Weights of a small masked image model.
Model: 25.3M parameters, 48-pixel images, arch vit, norm layernorm, activation swiglu, num experts 8, patch size [8, 8], layers 12, width 256.
Training: muon at rate 0.0015, batches of 128.
Data: trained on rendered made-up planets, 48750 training examples.
Rows from block 9 of a small masked image model, named by matrix and row number. Rows with one number within an expert belong to one neuron, the router's apart. Each number is 500 + 40 x the weight over its row's rms, rounded and kept within 0 to 999. All counts start at 0. Numbers have three digits each.
Before each expert's rows are labels from the 100 images, of 14976, where the router gives the expert most weight on average: "strongest on" is what is common among them; "peak on" is the class under the peak. Only what is clearly more common there than usual is listed. The data: rendered made-up planets.
# router: router (model.blocks.9.mlp.router.weight, 8x256, trained with AdamW), inputs 128-191
# gate: expert gate (model.blocks.9.mlp.gate, 8x512x256), inputs 128-191
# up: expert up (model.blocks.9.mlp.up, 8x512x256), inputs 128-191
# down: expert down (model.blocks.9.mlp.down, 8x256x512, transposed), outputs 128-191

# expert 3
strongest on: full; glowing rim; ocean world; kind: lava world
peak on: planet
router.3:576452570487531457553510446547524529455597457532465506470460537462552552506463555552495510451455487503448542511518462506488474520572442519522445519517511490554512482531471574512487469602482464
gate.0:469581589563579543544500501551490448534470513460453469497536484534498540461483513519441531552580491452558505510475535378487490522475496536516490503524485589448499495511465494493483453553469478
up.0:509588519629501577443534483566543465548476489435476477487509486506413537535436508512483484462450521471545528541554504496529510527485516514512522518546514571529532464537488497488566489496463451
down.0:466478500427492516588535495476545518460489459459517511515478602541502475481487553408466464495504453489456414502470486560519506520517533444512499517495492503510515479460426511523444489476512476
gate.1:537492486553482543508491455596505525426505514528456545585520535519517487456522443457450441444510437532540539478571467514529448463537495520505470442543552519492492467525428507490485522578461432
up.1:527459530473431386475489518446501504531554486423488443436554455464597464468477459506447586482521529528472479454571477558558482483402466483528580557484455493497461519497489507536530455511516564
down.1:547487520497529580511409558480512477475500517509447529459509496424528478531468488485520535511511511536446569485418459432488487539550516466488490540527486461527498526533450494531465464550519530
gate.2:496521462530477466457454454513513450487524529558477553470497581470529536549556511461487519529575469509580468471518500461496467491540524533517487474459484424573475482462453505399497469551560524
up.2:494504486560496459475451470494513511485473497529485595439447520488511515526570527491486530510583488508576456506506485466513454474505511465544499496421519444533484498504475522445488472540536544
down.2:465470506484524573476471487491540450492502508523492525500523469610492467478567460486461486463558494515533533442608533494473527482508435487488464468539499525353458476546500496573472485477477555
gate.3:494540521544547447469470495562475561459432415523450458416481528506563549529479576502483470500499507511535483501529487514525469431527514516482441427443542560480554455536583442543448441483523483
up.3:468446409493509535485548511483418485526541532438575501473529497558487482591509495518487473435449501511406479498537547409534516519517449509487524483564461445527520416515508532470514520532435443
down.3:543531505471515491426500571528499554506541512489406461478533511447543527497643483495502514474601533528557514492539480547332453419510529486542462530489507532525493420508507460476524548549457487
gate.4:547539383502489549518495439548537549499498505464473482566528471484451457484471512506524530564499500541547565496480539469426569540507549468484466517470545500559620519451479551435479504437552551
up.4:502560512486524414528569492396514451475460481547469497490453555463489470547534536498460616459452423581536536511522465492548440491461415491591487524511518549450448543563575522513534497518482507
down.4:522526443492528491455457456572550458485527472496494543514496518483494506529428508535528491535484507501551563518449486464491535451527491399524552443610518476514503453476513444523451504455476525
gate.5:523419520463510545515492459483477514477497476543479540536516483461522528475525512546543478563416609485511433572533506475485505518477444512550476504508575384462531431506518433485479498501524466
up.5:548494439501565498505523520507548477526491503514509546533517467534456517462480505523553422518421523497594519464457473505518531529490510542472524485543498470478509466471432467417542523518495491
down.5:470516547470454494475556479490462552476473543495546470509439448580506461484454472489486512507541472461516583442489524458453477482501528398441428498498517391495515493512443481477545564460520500
gate.6:522454521491508506457557520487504460494500533553513552428451480438488528526482517523523515490472472554516459578526582497537577548477494491543470506471530475444519463549541536547441547544500551
up.6:546462489453551456476526511544554487508490520496533596428472551496541487535464492455508542491564483488525524494491469495540526533447503472526465541433512488470413518501531541552452564540500562
down.6:519477482536588474512514461500478509491456551496533441425489531540546463463509510576533536485519520472513450505516515514537518523429429545485527519522519510519499406515513507515515515537508470
gate.7:488487505453474507551524533450480386581539510566511555535503513535406530527480550414522483494500492478520525515524483426524485564452505550480483531502530542465505502439535531450502453550533493
up.7:573538430494481558444517526536492573528541479498506439457493532466595392513510489552487529510513399447510447509500526404530529428490523438548536468525500502509539481507415516498451522425451528
down.7:454452441519552471529515493458492519422470513490511529493581467521509440487528526484465527424563500501419500491492460500515433489491494520530471540499539453538489459502521497522559557518512544
gate.8:520503529441571512472453536502497522537567559436493442478455540453556526398514506486454533450504515433489537536480525462409470495474508540488554518476461516497530490518577414533489589479497465
up.8:487501495562482503513527474529507519502491462540504540538575508528492442538477509490521485548534497614453489456522507533586499504503506484486480444528538448495500474480436531476487498537513509
down.8:473523517434538462468503508593480549442561488482485532510531519448474528523546448546514543488521460489504518563529488496398592497461461476519459533447428473478513512465611502497546511502506498

# expert 1
strongest on: crescent; cratered rock; lava world
peak on: planet
router.1:507502518621539528591532499489542470522577444462455506514548492546501431433469485475424518538468452562522497533594484488512507509495500532513463436522520483508494443502482517518451473506496548
gate.0:467569540526465493513523470500411505537509511543454503512524516539481540517529475528581509485532550482571513506444437472456440478486438474472475497467488512510510546460466497509457503484465556
up.0:554507415517571455449448472542518543361511498495468476507497516530482532482529446542449519519465503423471466518560526472559508530425591488602497514532450513539518480532480477468418469504541444
down.0:501512578560422446508477571458441462528419466462523534435471517482507473473466532431447472438570514466536547487474497474481519531536532495574492495540573513423511454548476470466434542547508547
gate.1:550475494519402519582524501561553514537540465519564467503439527455531425493532504477520569482460569544483486469534481531558570491493501488446521496474546619500456491456517478531466517471538447
up.1:464498509452478593512541455514545500601462470519572523493376450486529451475550525482501474504501526594491559497499507557537541529510514499448504477494487528510483475421466487540497500520504450
down.1:469504513461543534466547584500468485522451514485501450513436464463482578482563551473389489516517568431497521542524540481516481409481462450454486535501427423576513491487485460507456573554478554
gate.2:572523546493550511524503510542474422557489561488495563533498467530485490479399520562399480501440549510546495483514500498490446531560447486396515506513528469525547499494423512519528492493531518
up.2:555476515513544492567468486523482404567512548439501540518517420517513543494481549546513508488426490532559557474499487519503523471624519464423520494455535484493541528520436454513483508503556466
down.2:485471460531580549455519478504580547446525534468471449516449514472558496562505527484522490462505461490475471515530443526519503514571489512471563512529606451465447532512432521465491524557429565
gate.3:448444510497421438438516501465439535506478527480565475513485450519530498502482508425446526495554416432572530513532497469524501507506477448535562546454483573460411453493454593566504441532506514
up.3:478493469532496580479514504440516487526461418505483517494451535552527454506458541552517501466457455432515481561459520452494561468459427506472472522490585471526553524510456516513509490482478475
down.3:455490429515450469482460489504581538490573485467458526529519508521530536468484509520422480450511469493475457518539548500521480450556519539488479467578487499555529449454476534506571497514444521
gate.4:499576535498487554490527456482489571492521532490468504531472505544528494494470503495443503500465520455507419526452450521425550517498478477521469488547512446438530486518550492557543435403495489
up.4:516503549500545464490461474465543488456509474512476455459515486474484535520440512497503496466434547499509481443528498445481431547493477469512493530497501466552507493439484516488496490466534528
down.4:487524537494534524551457463472501472527440465476498507483509530518567510457499527459443467502491518518548455504510489468431467453498555397546481404445518470492503463456470558539405489508499546
gate.5:542494508521460568498461492462468472529504491505520429456432490579421467446400460516495505521539524527492530444492541496490517512551575474533488544557479552469527531533497500514501561532474507
up.5:508494545460531509524509481520549524452522423439487586572547467408599472503445471457476485508535483478544450549499491504553428519472476560495512514408556486510481449493527554559492492448492549
down.5:516510565446564483451491533448533487535487468410526524585451451417415563476470504463504519494458421510568528517509429495535484465419502564479473487523509470518475482495521504525440507575492435
gate.6:457498548469545455470528469477538519531507540461547508541547473484534451510445471449499579492510522480516517498455489466384501502482521537570581500573477566571486505472569544471492469414531441
up.6:585490482524427494567484477527468502514464478502457518465491523543441552502550560567529429512510476589522438543534526503595534436539477449456497558478540504468521471458487487472495504595419489
down.6:398505557497565458482476519537508491525493430474548451582575507475474463504499503441524508464560487483494509485461518494512530508491479513481511563579463434553471490511510534487501523431448505
gate.7:426547463404457501449545503490481534450555508580442524516506546527518528491463480467442514465542437464498499459480533514467459552587546471522524501447457408409508508497446541463535496495492502
up.7:527500516518497612463447488482542471489467469496494465528543501564456489478502485423463477471465513476536578425590581526576554452473462540566434524519424437412501502560529434460496507456499528
down.7:490480507508526539518535493448521476431474472472489560526454485507514497564512496393468514486476495472513624440587621515575585482534413490436468478477465403396524540567543608475497457496437524
gate.8:472485528489470488459460525518466497497521503515479521430475570457527477436484519533491454532536463530517525452531504507506553463604475489454501484541585431483454516523499547502491505442516494
up.8:608573478463534573592481458486535518576546504509461545502500479408527524494497603506510501489522474519470444473518528510537468500447538435520533483423512467430455516489463473512501471516442481
down.8:464563494494581548522502496539459506491544534545511542581466543474485448494546397489455475563499492578507495498531473477538502468452492555591587577433539512472477520482565501509545395498547507

# expert 5
strongest on: crescent; glowing rim; cracked ice world
peak on: planet
router.5:481520509456537515528451498435490441531508466443523531531465484495552461537498481443544489497486510454503517518487553450521541521458485487541428564514545519563471536487446468466543547576453511
gate.0:438467539535506468448425523496517461507484518514482572522496507525532577507508511454520458448486490512531520472437487496493473515510564536528501531434539549563519567505470532493444520518519513
up.0:464522438524478506473510475546470509492475493569489599515494546497533526477500480535485503422501442467457500505480511465524475415556519420472468484515492515498475377526492393523470483487476460
down.0:470470497447490479531524579503550525540496452537529522474501464501516495528524474491490579489447497538533512551473524474470527506533472471545512560493491421431471447546534453527459480498522512
gate.1:516554481583554538495446458523576503537523381463474477485546443554526492477494506503419484480521515479563474541494509512453480492486463472530521456548568574467524496566451492486534485500546415
up.1:524423488440439502534541500501439512495542582474489474461485579468488468493502522518546482511488509483507529469498536493513536489502546496466532547480445424522499493465550538524544469509426554
down.1:476497457591481497466491482521505527469483572501546496503537425500487531468468533529491511450519510477509507514472562539501479453479489528464562431506500508490444475504482524448520504489540486
gate.2:475497475505515530504418511525469530522446538563449432488548469456466501456464549464515545507465534572414448516464506495469477519442567521516477543434525469474469493515489521544552502545565486
up.2:470490473490506576522390431527506550489531476537454435458462484538521524471490551465454483568429510548405508464404502566479475537540516532521495504491534538542499463470452533474551532496561505
down.2:520511516474480464478589544401477445532534499543561527560581493502480472459489527476568487470520434478589552510572494452493552454536488503505521545458479481520532469570534491506560601527498488
gate.3:489552489564432589547470498532488450482529497446533539517514512527446511488550473536471497481500470497501587561425518467519480512575461412456552481459472522576491501540492536543514618517490519
up.3:526544457523473576510452532494470515460504496540530533536566441493492512462502458529441518514530497544518577488500442517462487549553501482491491474510494510500457492560556544507482559581487508
down.3:546531464532519508524419494443444515472511559493472538507529440564461462506483568503487410555526444486570490456569490542523486531517480569596528498434468455486567497617463540491409534565506537
gate.4:446529435552464542425507493504497471578426518412478477517527493520508498453452447535485450499441482498488485443502496481416589558476527455518489472480431490499499506521517519550492456446485518
up.4:532515559490544439508473536510491505475512469548490464503462541438540501535474480536448531483539520503518511549468514467532451452443450531406506558499554509481479498552496526518512506563565549
down.4:544501464563477509520471472532460510590484512641506418460484581491459502518521478483551512475544534529531466434469477493464543538426482505493603457507448551539525496558560584468556519479539538
gate.5:472563566480515531530439526473430568531449493498550510502485537503476479529472501488541489433461508407491560518478527479553503541529476589534476455518520557515469501515493541451583528606503485
up.5:523448499573522499504490463502510562536542508544501459526508507522469546501484540477488494514438582551548524516495452502514469511554501447460527551500504450458445487543473451446476449461509459
down.5:502563510461485527486544500488469490443485442526445494521498544462510453479499519491485504483529402505529431493499517465533520449471559541555482500459471522559427500509489611504532492553479489
gate.6:471516608485493463553586533492516504480490482534531507547526442508505550500537494503466448518500529483476529456501480532450410499564480440563506495473499460585526520472493486525517559477483519
up.6:457448525489519586496540455475484498525493469408457420477499531465536447386441462508477469412505489511516490554515515466536517461537454515462473535495528504542460485479499478479480498506427527
down.6:497454452525497518434514455446470486525531505563447485434509511490518416551490459517571459464554497494528512534492440477565515528533432465497493522582569462460514545495517500523526432544501502
gate.7:516444570371490519493459499504579493444520532519505564521549487473474489564551503506458507565470494481522488393476516422502476557512535538523454503462523470518516535500466541490517460511482485
up.7:531496575460557502433484510422465562450535542449473458538558466488471446488553475479500487507497548513493455488532569478492470534496533473556534499467526452584541499413493462480599506563523498
down.7:453441459553454438533533473497484397483523489514457484492492500513433493467484506449594533364451495484424563581521521541483549418475458452468490476441491521452559486549545528527512502552444544
gate.8:533489472452484481515552507535495475482470487581486490516477507520486546547479498532477524401454431500570515536518495414546551497474589490496508502567500429529541519486447469452569481481593439
up.8:518486456440520426535422491511528482514475530534519473505456516484509569571558503510515538436373518496493536612445550470444523479470488453548510450554551448588592476478510528507546507459508546
down.8:465489563492465509487535423488533469401571457539471415524541425466535458447493556495417505520559534564539367439561487517514499562470469574455437429466496515474532564453501478463512491543485525